A small encoder-decoder audio transcriber, trained from scratch.
Training: soap at rate 0.003, batches of 128.
Rows from block 5 of the text decoder, named by matrix and row number. Rows with one number belong to one neuron. Each number is 200 + 20 x the weight over its row's rms, rounded and kept within 0 to 999. All counts start at 0. After the name is the row's rms in percent of the matrix's.
# fc1: MLP up (decoder.blocks.5.mlp.fc1.weight, 1280x320), inputs 107-213
# fc2: MLP down (decoder.blocks.5.mlp.fc2.weight, 320x1280, transposed), outputs 107-213
fc1.735,099,178,197,187,198,212,230,225,192,196,207,225,191,180,187,191,187,163,238,227,182,231,218,198,177,205,195,194,221,210,179,170,210,153,207,196,222,197,174,206,207,174,228,210,155,208,196,221,218,210,212,202,184,212,227,199,188,223,192,196,200,201,178,171,151,182,192,211,195,180,218,215,208,192,161,212,207,205,190,200,214,212,183,230,217,163,211,190,163,230,215,190,199,191,165,223,185,205,174,198,194,218,185,216,198,204,222,171
fc2.735,096,187,217,175,161,222,167,202,206,183,200,233,204,207,192,199,184,212,216,185,213,185,223,186,198,167,196,196,207,208,185,202,225,176,188,181,245,195,196,209,210,203,213,201,207,157,156,238,184,162,180,231,231,161,225,211,213,212,199,191,183,209,214,200,206,225,177,168,167,234,195,151,212,197,214,157,208,214,240,176,184,208,208,173,131,183,214,191,195,211,183,239,173,203,217,194,226,195,193,183,206,188,184,221,180,188,185,198
fc1.736,107,176,186,210,188,193,173,218,214,174,196,191,209,202,197,196,206,213,193,186,179,199,227,174,190,181,209,207,173,191,216,200,213,182,198,245,222,221,186,197,218,203,217,193,179,233,231,198,199,176,205,241,171,196,212,189,198,211,195,199,228,205,174,200,221,188,195,205,215,196,180,203,192,225,191,174,200,233,175,215,233,178,202,188,223,168,189,187,224,200,218,211,183,201,199,179,189,172,164,225,201,213,215,157,211,211,222,170
fc2.736,110,227,183,202,200,184,219,196,162,193,238,216,207,219,192,182,208,177,205,183,201,220,209,166,201,183,210,206,183,230,173,213,226,206,202,228,190,197,172,200,203,205,181,173,201,196,216,174,227,181,175,207,182,167,221,221,209,208,200,209,195,182,187,196,171,208,210,186,201,181,191,191,185,203,190,172,219,219,197,222,212,209,228,207,203,243,204,205,165,191,225,196,194,199,214,210,211,200,215,179,157,201,223,231,258,191,185,196
fc1.737,097,165,190,219,196,219,221,213,173,218,206,210,194,198,175,165,233,216,219,219,218,200,211,193,204,192,187,196,216,202,240,220,209,210,193,193,216,174,211,180,178,194,176,214,192,220,220,204,197,243,238,181,187,189,214,193,164,209,209,161,183,179,228,197,170,169,189,220,229,194,222,192,207,175,186,229,191,195,181,174,209,205,197,204,196,204,189,197,255,190,188,221,187,225,228,211,215,201,191,180,187,224,170,189,207,212,194,183
fc2.737,092,186,195,201,187,265,195,208,204,197,197,180,220,238,177,198,211,190,220,159,190,149,184,236,217,196,205,213,214,229,230,201,215,228,211,158,177,221,200,207,195,171,240,202,190,180,200,219,199,216,233,193,182,215,190,201,245,171,211,189,220,194,224,187,200,211,226,200,206,194,202,154,199,240,210,170,189,190,150,218,205,150,174,171,194,243,201,208,206,227,202,232,199,174,246,189,227,179,181,223,200,186,193,208,184,183,160,221
fc1.738,098,151,200,196,195,224,183,182,227,182,187,198,184,246,201,205,180,205,224,217,169,200,198,211,223,204,172,209,192,180,211,193,217,231,182,212,186,208,220,230,188,197,207,159,227,217,193,217,180,200,192,174,157,209,185,189,192,163,218,175,195,214,185,214,173,162,203,227,215,211,188,214,216,212,223,172,249,225,221,223,231,182,183,205,208,242,199,190,200,200,133,168,211,216,197,185,189,225,197,199,164,216,212,221,199,204,203,217
fc2.738,098,191,193,218,198,186,191,213,181,192,217,212,179,211,204,210,211,198,174,182,199,212,222,177,205,215,214,211,219,181,206,208,185,225,193,219,175,201,174,257,205,194,221,185,213,215,159,207,154,194,221,204,165,208,183,195,191,216,234,181,227,205,167,191,199,217,181,208,195,233,185,193,171,186,205,231,235,189,216,175,219,204,167,201,169,181,187,173,197,196,198,220,196,179,201,189,193,232,189,204,210,205,200,220,189,225,233,179
fc1.739,101,203,214,236,194,168,223,213,199,204,215,196,206,217,219,171,179,194,216,209,199,185,195,212,204,227,174,180,202,217,190,199,208,211,187,218,214,192,211,192,183,177,176,176,213,199,247,216,183,217,212,203,174,207,182,212,219,227,183,198,173,214,147,201,221,238,224,210,232,223,225,202,142,226,187,188,180,153,202,181,225,175,203,204,193,212,204,187,208,231,233,188,178,202,174,197,194,216,219,175,204,201,179,184,175,195,181,181
fc2.739,106,201,189,199,203,233,200,222,205,199,196,196,178,183,219,197,195,178,232,191,180,174,214,186,196,175,215,192,212,189,222,197,165,222,197,203,191,213,222,207,211,224,149,198,217,172,176,165,216,175,178,200,213,200,232,185,179,203,195,188,221,214,243,215,212,196,219,174,160,247,172,188,184,184,190,185,211,196,221,196,245,215,238,196,196,255,159,196,167,202,206,247,209,161,176,197,213,241,235,197,234,176,192,212,186,197,204,194
fc1.740,109,205,201,175,210,197,189,218,229,211,209,170,208,171,198,161,201,189,205,175,253,193,176,183,187,188,183,187,168,185,153,199,207,210,252,155,192,185,217,215,233,200,180,208,225,220,223,212,208,194,186,213,195,219,218,201,207,213,214,193,231,238,187,199,197,231,168,187,184,205,218,218,210,216,202,173,226,219,199,212,201,222,200,241,197,250,242,183,171,188,208,192,179,182,210,190,199,222,199,215,185,198,193,197,213,191,182,177
fc2.740,112,167,193,181,190,221,213,196,199,208,199,196,237,210,194,164,204,198,199,166,179,145,189,210,212,211,197,198,216,175,241,199,197,201,216,184,177,207,190,200,231,195,219,211,236,188,160,180,175,191,198,199,186,208,206,198,180,191,193,192,206,227,209,157,205,215,201,208,222,189,239,180,169,240,193,213,201,164,167,227,193,216,201,201,189,163,195,227,213,185,179,204,226,193,200,191,202,185,223,203,191,249,145,240,206,235,205,179
fc1.741,103,225,199,205,204,223,222,216,189,188,191,198,171,178,215,183,191,227,181,184,177,239,207,201,251,183,178,159,224,202,185,182,177,210,203,211,215,223,183,213,181,182,219,184,218,182,164,196,184,204,212,148,201,169,265,224,206,205,196,217,212,196,213,215,202,204,232,210,162,173,178,195,173,173,211,199,195,199,207,199,202,214,174,239,248,213,184,221,223,209,187,202,195,193,218,185,186,172,191,177,155,189,235,216,168,205,202,185
fc2.741,108,213,209,216,179,224,198,166,194,195,185,202,210,202,187,180,197,215,209,213,218,250,194,233,248,214,189,162,204,222,229,214,207,217,168,195,183,182,202,199,172,192,228,218,171,183,197,213,211,210,210,214,215,196,192,228,199,211,190,166,204,195,201,212,231,208,220,207,195,227,190,199,177,225,205,188,201,215,223,193,189,179,179,196,230,208,169,207,198,186,221,203,210,212,175,209,202,185,238,214,198,203,202,197,193,186,200,194
fc1.742,102,177,216,169,218,187,237,204,170,188,198,219,170,195,205,229,168,200,231,187,201,221,194,234,203,220,222,202,240,185,195,229,193,159,213,220,226,196,208,202,198,213,191,192,190,213,221,188,190,207,190,214,213,163,151,201,170,187,204,193,196,224,203,215,204,202,215,218,197,182,209,204,195,230,192,165,188,188,186,179,193,205,201,201,186,195,236,182,201,186,230,221,218,176,204,246,226,211,173,191,204,213,191,184,221,221,242,193
fc2.742,108,225,226,165,204,205,157,214,215,197,226,231,199,183,220,246,191,182,180,146,206,164,177,223,219,262,240,222,222,200,205,237,222,169,192,217,196,191,183,194,171,226,175,198,203,187,222,222,206,182,180,261,208,201,199,199,201,209,191,220,178,213,187,165,209,238,192,224,198,200,208,179,216,194,162,205,191,186,219,205,220,200,186,170,162,225,216,207,213,236,171,224,207,196,222,236,191,207,195,187,217,208,181,191,208,215,181,224
fc1.743,100,214,195,196,185,184,236,199,185,199,213,200,198,201,194,236,203,210,158,179,202,229,195,212,213,204,217,227,213,219,223,218,197,183,218,176,213,199,176,206,235,204,171,179,188,232,219,208,225,242,177,220,210,210,179,204,219,165,212,202,206,224,189,174,187,185,242,182,196,175,201,230,210,195,221,206,171,205,179,219,218,175,187,215,168,218,228,207,207,217,173,203,225,211,207,191,218,147,203,233,189,199,206,187,216,224,200,199
fc2.743,096,185,201,200,181,209,203,231,182,184,214,183,212,185,228,204,197,190,195,196,216,191,191,222,214,197,241,180,178,213,205,200,176,213,210,218,224,205,210,196,170,180,246,194,176,228,215,214,203,225,171,222,211,214,190,219,205,214,197,207,202,208,181,208,215,224,250,198,224,221,212,193,190,194,188,191,171,199,212,174,197,228,197,218,172,177,214,194,186,180,208,212,222,182,225,217,195,176,246,213,224,192,204,196,211,176,198,224
fc1.744,102,221,197,180,196,199,202,187,214,198,204,167,226,195,150,197,226,168,193,202,208,179,210,203,180,152,187,237,179,220,192,167,183,224,186,199,200,213,193,191,164,203,203,216,211,219,193,254,188,215,228,241,196,206,193,207,187,225,187,193,208,180,219,199,218,201,214,242,199,156,189,204,187,194,208,147,209,206,182,185,218,225,217,182,194,229,204,219,214,223,189,188,240,195,224,205,217,224,232,212,161,173,192,195,183,192,217,220
fc2.744,099,199,176,208,160,220,177,213,203,224,184,199,173,208,154,196,216,248,192,176,199,219,211,176,177,191,196,198,161,206,216,242,191,208,188,221,185,197,209,207,170,197,229,203,196,251,194,195,214,208,222,196,200,183,204,197,154,216,226,211,182,195,205,197,259,191,216,155,209,201,202,214,195,193,202,214,203,205,188,193,171,195,237,165,216,199,217,223,203,178,196,197,208,245,223,178,181,202,204,224,186,219,160,207,235,221,189,161
fc1.746,096,215,219,201,234,215,224,190,184,200,196,176,197,175,189,174,226,182,195,190,213,211,199,217,183,208,199,207,220,174,231,223,151,181,188,223,175,174,207,193,208,212,221,210,157,208,200,239,227,211,203,183,217,220,178,181,196,201,196,248,185,165,210,196,214,183,180,205,205,234,188,223,225,186,231,183,167,157,207,240,197,240,199,222,221,189,214,209,204,189,247,202,218,196,198,234,200,195,219,204,228,197,209,187,202,235,228,219
fc2.746,100,211,198,214,192,208,183,159,165,159,173,187,203,168,187,235,209,192,216,214,187,232,198,184,230,203,204,157,214,187,215,196,174,215,200,238,197,198,184,210,211,175,177,234,213,244,172,210,192,191,216,190,220,180,174,172,185,195,225,231,226,183,185,185,163,224,193,236,193,190,225,194,201,219,221,193,192,171,194,182,237,234,201,216,161,172,227,187,185,183,191,200,210,193,160,220,187,192,219,155,177,203,222,187,207,188,177,181
fc1.748,108,228,201,205,190,202,171,206,201,214,228,197,178,207,212,197,175,206,210,183,199,188,198,184,196,187,187,188,179,215,203,228,185,181,196,208,216,191,180,196,174,177,187,194,191,178,243,210,164,208,231,210,196,195,214,186,216,202,197,237,174,208,239,178,231,203,177,181,188,214,196,224,180,215,201,196,176,177,218,175,226,178,211,200,210,200,163,202,176,222,253,232,183,188,181,224,234,189,235,196,240,213,179,205,199,214,215,192
fc2.748,110,217,222,201,209,238,175,210,192,208,227,224,176,199,210,157,222,157,203,209,193,199,217,202,186,213,234,205,190,200,246,180,196,215,175,204,282,206,162,195,205,186,195,196,185,162,233,219,210,192,218,209,225,229,191,205,195,202,200,192,207,210,163,162,191,208,217,201,206,202,183,190,185,181,181,178,201,185,189,191,165,207,228,219,186,195,212,162,179,192,206,198,207,180,207,211,194,166,230,145,215,184,143,170,185,179,207,176
fc1.749,100,150,192,192,193,181,234,191,171,243,188,187,183,175,170,177,207,195,196,232,210,218,210,215,188,157,194,216,184,181,183,180,199,179,177,207,194,187,215,207,234,180,190,233,210,237,212,189,202,207,202,214,224,175,208,200,218,229,207,199,213,199,204,201,192,206,167,181,199,195,211,162,211,181,166,154,193,203,224,220,212,195,210,174,220,208,186,192,181,195,199,182,193,199,247,220,225,152,189,201,197,222,213,174,191,219,226,181
fc2.749,097,231,172,190,157,211,226,227,171,207,183,180,187,194,200,236,156,199,171,197,206,225,173,211,202,201,222,208,166,194,242,198,199,152,190,212,207,174,214,176,191,163,181,202,178,184,197,203,217,201,209,229,203,215,190,175,234,185,190,209,184,225,199,171,201,175,208,168,192,184,222,190,164,212,208,172,195,212,205,186,210,213,196,222,192,191,186,195,198,253,226,179,235,186,219,192,213,185,142,215,218,185,220,199,193,205,210,198
fc1.750,105,191,206,217,206,226,203,259,194,190,209,234,201,216,191,188,217,252,205,207,206,204,206,192,196,204,204,212,198,168,192,193,213,224,185,218,209,196,181,225,174,167,184,170,188,159,197,204,236,198,189,216,234,215,209,211,199,181,208,191,190,236,177,198,223,219,181,210,201,204,182,222,193,218,212,161,189,229,171,172,183,220,214,219,204,181,174,219,155,204,208,222,178,199,195,188,201,201,167,192,176,221,206,171,206,192,180,204
fc2.750,105,186,227,197,189,217,200,168,190,191,194,217,197,169,240,154,202,234,163,193,207,187,204,198,206,185,164,181,237,167,211,202,213,191,188,188,202,191,201,197,162,206,251,201,196,169,198,224,191,215,200,232,209,201,150,163,182,194,182,200,202,220,164,160,195,211,224,201,210,203,183,189,179,162,178,178,200,231,181,211,187,228,224,190,198,160,200,195,189,167,220,188,192,188,180,193,241,192,198,183,198,239,180,182,211,206,179,176
fc1.751,102,182,251,193,198,207,221,193,209,168,155,203,179,188,214,190,223,201,207,226,224,173,207,185,176,204,207,166,229,221,222,179,213,175,183,201,194,199,182,201,169,206,244,216,209,211,180,207,219,221,219,175,177,232,206,213,186,190,164,241,211,217,213,177,174,224,220,214,202,209,181,181,213,197,223,210,181,224,238,224,224,228,226,201,247,222,214,201,172,202,182,168,188,235,176,194,195,173,230,204,235,163,184,190,199,201,178,188
fc2.751,100,203,187,180,205,189,214,194,192,205,190,187,198,163,168,227,181,174,233,203,240,193,215,191,206,202,183,222,220,258,244,202,179,211,206,173,231,193,220,179,201,207,215,226,181,177,188,194,216,185,232,180,191,223,165,195,196,208,247,228,249,215,182,204,188,200,222,202,176,210,213,184,209,188,182,190,191,210,221,224,185,208,183,202,208,227,193,190,194,202,190,207,182,192,223,193,190,221,188,158,239,182,226,185,184,184,215,192
fc1.752,103,221,182,177,201,198,187,188,251,172,182,185,230,190,232,212,199,191,182,221,200,217,192,211,214,209,194,200,214,196,204,216,194,184,198,197,232,185,185,176,201,215,192,211,176,236,227,212,217,221,177,228,196,191,231,203,168,207,183,196,155,198,153,231,235,196,195,203,174,181,188,239,218,212,174,184,194,165,207,168,196,192,188,207,198,182,178,208,209,164,178,216,186,240,227,213,196,176,226,190,172,222,222,207,207,172,224,225
fc2.752,109,201,184,213,210,201,224,235,213,201,205,198,220,245,231,179,199,220,192,157,194,186,191,170,207,167,214,184,235,187,216,204,182,252,193,192,166,205,194,199,224,205,173,193,187,221,217,208,197,222,224,187,188,181,234,202,238,198,196,222,219,225,207,208,181,206,186,166,221,172,197,192,200,197,223,213,185,171,211,162,178,162,169,184,198,214,175,226,235,174,215,186,200,217,212,208,179,185,203,198,221,195,204,204,186,197,173,203
fc1.753,096,194,202,171,190,228,197,164,210,199,185,204,175,225,184,201,198,210,202,209,200,168,259,232,201,167,199,186,205,162,134,191,203,208,193,185,230,196,217,190,198,183,177,164,206,191,217,209,227,212,194,167,193,190,212,169,127,186,201,190,207,183,181,166,172,195,216,189,207,186,192,189,181,206,171,227,197,209,203,231,234,188,204,234,200,227,224,199,204,158,215,210,198,185,235,178,188,236,181,227,199,209,189,174,199,227,190,194
fc2.753,098,191,180,219,198,223,196,219,200,184,191,188,158,201,199,234,164,205,209,207,231,197,180,206,204,191,201,175,196,204,189,194,221,194,185,185,231,219,193,228,246,158,174,205,261,202,220,203,186,159,159,206,195,203,209,177,214,241,184,202,168,198,157,182,201,191,214,195,185,196,183,165,179,183,206,177,176,191,213,207,187,216,218,197,180,206,161,229,214,204,169,222,181,196,208,164,201,252,175,224,205,208,195,205,206,181,200,200
fc1.754,097,209,215,210,155,178,216,197,205,198,218,165,215,183,163,208,195,176,192,185,172,161,201,222,217,207,239,195,212,213,158,199,211,214,205,209,198,196,193,207,198,192,216,233,202,254,250,191,195,189,196,221,206,219,216,204,223,217,181,192,193,198,189,213,186,167,203,205,179,183,166,190,202,216,223,208,215,203,191,176,195,250,175,221,177,180,225,201,238,181,211,207,208,151,203,207,167,230,209,205,182,176,217,214,183,201,187,163
fc2.754,101,186,155,185,243,210,200,256,198,203,237,164,221,214,210,217,182,193,204,204,194,200,223,183,242,201,230,175,167,190,210,186,206,217,211,181,235,190,217,146,219,216,235,173,208,222,225,220,222,213,231,210,186,177,195,200,201,218,211,200,189,205,188,171,232,223,224,188,188,222,196,199,216,194,185,192,190,210,178,208,179,193,200,183,218,226,220,180,227,219,155,177,186,165,188,237,192,209,198,206,204,204,175,181,207,208,204,211
fc1.755,097,185,198,183,218,193,195,193,160,191,214,209,156,176,203,215,230,195,196,151,217,198,218,186,196,228,221,186,221,196,192,209,178,234,156,171,194,207,165,207,205,214,179,224,238,180,191,177,205,205,201,172,243,177,199,194,240,198,220,213,188,200,177,209,168,200,209,192,205,198,174,234,206,208,189,167,154,219,200,205,198,221,164,197,196,199,197,198,195,208,200,209,160,190,224,219,199,201,188,172,190,231,190,202,192,201,168,195
fc2.755,093,192,229,147,166,215,174,214,220,198,199,202,177,209,196,200,204,211,215,221,204,172,213,213,167,184,190,164,205,216,214,202,232,209,188,180,256,188,193,229,211,203,212,221,199,203,164,208,227,184,214,160,206,230,173,155,182,205,192,180,208,190,188,175,180,227,221,198,210,172,173,214,223,192,191,194,195,202,181,227,169,232,183,199,183,151,201,204,206,222,224,185,204,183,211,221,218,188,173,213,228,232,212,174,161,206,224,187
fc1.756,092,244,218,190,201,210,211,175,203,178,212,197,183,163,191,207,221,239,208,215,227,181,192,187,184,182,223,193,189,221,206,165,209,203,182,194,194,230,196,231,201,198,218,203,227,183,167,177,189,204,164,196,209,209,222,198,198,202,207,244,187,186,181,213,201,212,209,209,211,186,219,179,171,240,182,211,182,211,189,228,220,224,166,177,233,194,193,198,225,193,213,215,206,184,171,199,212,188,193,214,214,174,205,149,196,183,231,215
fc2.756,098,188,190,187,188,178,189,196,196,179,190,205,167,195,187,228,204,210,214,181,217,181,202,196,210,203,193,223,249,186,202,214,205,213,199,146,240,190,178,215,209,193,231,227,186,169,186,218,229,187,254,201,181,194,236,195,219,173,187,221,247,178,203,217,192,194,185,219,208,188,201,216,207,212,171,219,204,172,220,197,182,201,182,194,193,206,222,182,165,206,205,189,237,181,200,189,206,169,197,198,229,187,212,180,177,210,194,181
fc1.757,107,192,213,227,196,184,176,237,232,188,246,179,182,201,155,201,228,218,180,191,196,194,171,159,199,223,204,216,182,167,178,214,162,166,227,238,223,200,184,197,193,229,183,228,195,212,198,185,238,224,210,190,158,190,177,187,177,217,185,186,203,200,195,227,233,212,222,212,168,195,189,202,214,199,195,166,221,216,209,177,226,200,186,217,197,210,193,230,245,213,200,215,189,234,227,191,158,200,179,192,216,232,232,156,227,189,222,224
fc2.757,106,211,248,185,196,201,213,206,202,213,173,190,213,218,212,174,203,210,234,183,243,223,207,174,183,183,198,216,223,239,178,254,193,194,160,212,188,218,202,203,166,186,211,200,188,212,173,235,182,214,180,157,192,223,173,198,159,181,182,203,172,169,174,195,202,209,227,181,232,193,220,188,200,198,183,224,230,225,213,163,236,200,214,156,252,167,222,194,204,245,189,219,190,178,199,211,174,170,197,208,183,202,196,208,192,205,193,206
fc1.758,095,228,189,234,179,208,170,195,196,211,198,171,216,213,184,211,190,174,212,209,184,205,197,256,190,219,194,207,184,222,203,241,227,172,190,197,221,175,210,231,191,196,202,197,216,188,179,200,178,167,188,198,196,209,217,218,183,188,182,192,183,237,199,244,230,192,219,211,141,190,184,214,212,195,175,198,197,254,202,194,240,208,196,186,172,209,196,179,187,195,165,225,206,204,206,201,219,195,192,155,198,192,224,202,184,184,208,195
fc2.758,093,216,151,234,193,232,232,202,208,228,178,211,202,188,202,175,209,182,176,171,226,208,257,187,214,178,246,209,219,181,200,202,198,208,235,205,225,227,204,207,192,208,240,184,192,162,207,202,192,214,236,198,188,163,193,227,220,179,197,167,187,182,179,208,168,200,225,166,181,195,178,193,161,210,198,172,178,159,174,212,211,193,202,170,179,173,206,187,211,201,202,203,133,192,203,177,229,209,195,194,196,205,176,219,218,233,194,212
fc1.759,106,242,237,199,186,155,197,218,229,196,170,212,204,217,225,208,197,186,162,205,216,206,234,220,202,225,247,204,182,156,207,197,199,205,192,192,181,159,164,193,179,182,191,194,172,208,197,212,211,184,206,217,226,207,224,212,218,183,191,184,210,201,181,221,178,199,227,218,180,201,228,198,192,194,184,177,188,210,240,195,208,172,226,178,187,171,200,230,202,240,197,211,199,185,210,176,148,243,217,170,217,169,194,219,236,218,195,217
fc2.759,102,247,188,214,170,204,163,184,248,207,207,181,213,208,209,252,200,212,178,188,249,187,165,214,228,182,204,182,221,225,233,187,217,183,164,225,215,208,175,187,212,193,159,144,208,206,220,188,226,233,214,190,197,175,167,185,199,208,186,185,152,173,175,200,239,176,203,183,188,157,219,192,233,206,197,226,170,197,182,189,175,205,200,195,197,188,176,203,198,191,152,221,170,216,189,188,197,193,207,188,210,179,181,225,189,194,212,199
fc1.760,103,187,216,219,184,183,249,211,198,199,185,183,245,175,246,255,200,204,195,193,205,212,197,238,180,219,190,172,195,163,184,185,165,206,214,205,233,198,185,208,221,204,186,198,215,176,188,217,195,213,229,244,200,175,214,195,208,182,185,181,201,215,207,157,219,214,180,198,196,197,169,172,176,214,183,186,161,197,212,199,235,168,201,197,221,177,168,215,199,199,187,251,233,192,247,206,220,160,197,223,173,217,213,215,177,198,215,186
fc2.760,106,209,207,200,171,177,181,203,179,191,203,164,186,188,259,219,205,210,238,219,238,165,184,190,204,199,225,202,174,204,195,166,215,194,219,206,180,180,232,194,189,213,186,190,186,225,224,216,176,194,199,234,224,180,219,179,209,203,222,223,199,186,209,184,208,189,178,196,216,153,177,209,206,194,183,206,176,164,203,150,232,200,195,237,192,211,213,185,205,221,215,216,218,202,218,207,167,173,203,170,181,191,210,193,206,192,175,207
fc1.761,101,205,215,201,206,212,189,201,208,186,225,217,196,191,227,200,197,187,200,223,193,167,179,156,194,216,179,172,199,194,200,191,195,200,232,184,227,196,206,230,186,171,209,213,210,197,177,188,214,211,203,181,246,180,220,216,221,204,225,162,221,228,188,222,180,169,210,193,217,189,193,176,211,210,231,180,186,195,231,217,190,182,227,209,197,204,196,223,221,180,153,168,202,193,155,173,158,190,175,193,184,187,184,219,187,198,221,225
fc2.761,104,188,218,202,233,184,180,191,199,170,214,230,162,205,207,196,214,174,185,200,195,213,184,180,218,224,179,204,202,163,228,195,205,197,192,191,204,236,210,212,175,237,195,203,247,220,234,186,200,196,198,202,190,219,212,187,218,170,228,181,190,207,186,202,136,180,201,198,139,210,223,199,155,185,225,226,202,212,191,194,217,248,234,195,217,180,199,175,206,169,193,193,174,185,177,218,207,221,180,207,208,217,209,201,220,173,203,208
fc1.762,103,192,189,227,173,242,194,162,191,197,182,234,183,204,195,201,215,216,175,213,188,193,207,179,188,191,204,218,209,173,192,218,175,173,202,208,169,202,200,218,197,172,195,197,166,162,188,215,192,201,215,211,197,233,205,215,188,179,197,209,207,154,200,182,156,224,163,216,165,164,180,196,189,181,190,186,191,174,203,194,201,160,182,226,166,201,220,160,165,190,164,177,175,170,200,196,202,188,185,203,211,202,195,229,219,214,207,190
fc2.762,102,188,147,166,199,194,194,202,188,166,217,219,192,228,179,200,203,227,208,234,173,179,194,193,172,250,194,189,207,218,192,222,193,210,226,188,191,187,213,220,216,197,186,196,189,205,176,222,239,186,194,235,200,175,201,214,202,235,223,202,211,205,242,176,218,226,204,168,211,211,191,210,226,203,210,180,184,194,210,220,190,197,183,186,176,173,195,210,158,198,200,186,179,193,189,194,187,229,173,222,187,230,164,194,186,200,231,222
fc1.763,109,223,223,204,199,230,177,177,232,172,233,167,208,176,199,197,195,194,221,175,179,210,194,200,202,182,210,221,219,209,234,212,193,193,190,171,181,213,218,214,168,227,205,212,202,187,215,208,205,185,219,174,203,187,228,190,182,244,176,213,187,216,216,179,231,215,212,192,188,204,232,186,185,182,154,219,215,190,177,185,213,203,187,199,203,214,209,186,194,153,192,215,202,141,201,208,156,197,201,205,197,207,183,186,210,148,171,193
fc2.763,114,183,188,168,215,230,213,197,189,175,230,167,218,188,216,201,174,205,255,166,203,201,202,231,216,199,220,204,227,206,210,218,170,197,218,180,215,178,180,189,185,238,217,208,247,201,186,179,167,214,189,231,205,199,201,183,201,194,198,218,202,181,225,194,191,197,215,177,244,184,207,174,169,216,192,226,192,179,221,198,186,216,229,180,241,178,170,170,204,188,216,245,209,195,198,216,180,178,196,172,203,205,195,225,202,180,193,194
fc1.764,098,201,202,212,172,226,215,227,210,212,196,196,172,222,199,201,206,182,159,168,201,191,157,222,211,202,205,197,199,198,216,227,255,204,218,174,195,184,217,208,211,189,201,194,214,213,188,213,187,186,177,222,211,206,176,218,197,221,166,188,193,192,219,170,188,179,202,216,210,208,195,259,213,211,212,173,198,208,198,211,178,193,209,222,191,227,199,213,183,227,204,207,228,216,196,166,192,203,214,188,224,200,168,230,201,194,186,202
fc2.764,100,190,226,196,192,217,237,198,208,196,210,191,207,191,178,204,210,206,175,196,196,201,196,186,184,185,193,169,204,204,209,220,191,162,204,247,257,186,207,209,216,204,173,214,205,163,223,188,218,225,208,186,173,234,174,187,203,176,198,185,190,211,176,166,198,197,206,207,202,168,219,201,217,161,201,204,178,220,159,186,262,193,188,178,216,206,219,190,162,199,183,210,219,208,203,199,185,217,183,195,205,164,190,244,213,211,203,227
fc1.765,098,233,210,185,221,208,244,214,190,201,184,228,210,219,195,196,183,179,212,184,181,188,192,182,180,172,158,192,183,186,223,198,183,203,224,188,195,169,174,175,200,171,180,216,217,197,184,230,247,180,215,191,213,239,222,163,204,207,209,212,187,181,188,154,176,175,181,201,198,199,218,197,173,166,190,212,210,178,213,211,165,194,201,200,165,154,212,175,211,218,208,203,221,229,177,186,192,204,209,214,211,203,212,189,228,180,202,212
fc2.765,097,217,202,214,192,234,200,209,193,245,203,192,236,186,203,199,202,192,210,206,216,160,189,216,211,194,230,198,223,187,168,194,210,229,229,170,200,191,180,232,190,227,195,221,189,193,227,208,215,200,210,207,212,221,198,186,193,198,211,192,204,195,202,184,189,242,223,184,156,185,230,198,209,191,189,224,199,164,169,196,170,200,208,192,199,213,196,203,180,177,185,227,211,198,175,158,208,197,186,188,223,181,201,222,192,161,205,160
fc1.766,106,212,200,157,221,157,218,210,220,206,214,201,174,190,217,211,207,228,189,174,221,190,193,193,219,208,183,190,212,204,144,196,200,205,193,216,196,185,166,236,236,197,192,199,162,217,207,201,219,230,206,248,210,225,193,194,191,194,201,168,195,208,199,197,216,222,213,210,223,143,235,211,169,203,189,201,203,192,187,213,163,184,178,207,181,216,172,178,231,180,196,209,237,187,198,178,250,175,196,231,223,237,217,211,171,192,187,207
fc2.766,104,205,202,196,151,184,206,198,220,206,180,187,222,203,137,194,166,194,179,208,215,206,159,205,233,193,215,201,187,226,159,182,210,209,199,203,229,207,203,236,233,183,197,160,186,190,186,227,192,210,212,254,206,239,169,200,197,191,251,213,201,184,193,214,181,166,181,188,202,185,186,205,207,209,209,236,209,206,205,207,187,191,215,162,217,211,190,185,218,193,218,193,235,207,195,169,183,193,184,194,191,185,191,187,160,211,227,217
fc1.767,101,178,224,170,243,188,192,199,198,196,224,215,207,163,193,225,201,194,194,201,191,220,217,203,179,191,203,179,206,215,163,210,219,197,245,235,195,209,215,199,207,228,198,202,205,204,222,262,183,163,191,201,178,250,225,230,203,162,222,254,204,210,180,230,181,203,180,199,154,233,185,190,196,189,216,215,214,188,158,197,200,169,216,187,170,188,157,186,197,166,226,239,207,198,213,211,203,204,200,209,225,183,206,234,209,194,192,223
fc2.767,106,184,207,159,193,207,178,175,203,201,197,192,203,200,191,168,192,207,203,193,231,193,192,181,225,208,179,201,218,206,201,192,215,227,205,201,206,186,208,198,200,209,217,222,153,212,225,209,213,158,163,179,243,211,207,194,187,193,213,195,188,209,200,220,223,204,176,166,188,213,212,196,171,161,160,198,227,165,202,189,217,203,222,200,221,191,188,208,190,174,193,242,225,197,176,188,188,242,217,200,199,215,177,158,163,205,178,205
fc1.768,106,207,168,198,179,203,211,176,209,196,186,197,192,236,194,181,210,158,165,195,222,196,186,204,220,209,192,196,203,209,187,209,225,214,166,202,218,223,222,201,197,194,216,150,159,209,187,221,209,220,156,176,172,204,217,173,198,202,186,180,215,216,210,237,195,221,245,177,218,216,158,195,205,229,200,226,198,191,191,196,238,200,200,171,191,189,218,187,198,186,180,212,205,196,209,192,226,187,183,219,204,201,224,180,222,158,206,222
fc2.768,107,183,244,204,176,226,194,194,210,230,189,185,218,224,220,166,186,191,200,180,222,176,181,176,220,181,244,229,185,182,180,197,209,186,213,189,219,223,193,212,218,230,211,214,207,236,208,230,180,206,199,209,227,199,229,230,189,222,193,232,214,194,160,209,177,203,201,193,189,185,220,176,188,182,202,196,214,182,193,222,230,177,172,189,208,189,236,173,185,180,197,208,241,215,220,229,175,234,164,206,220,231,194,209,225,210,204,193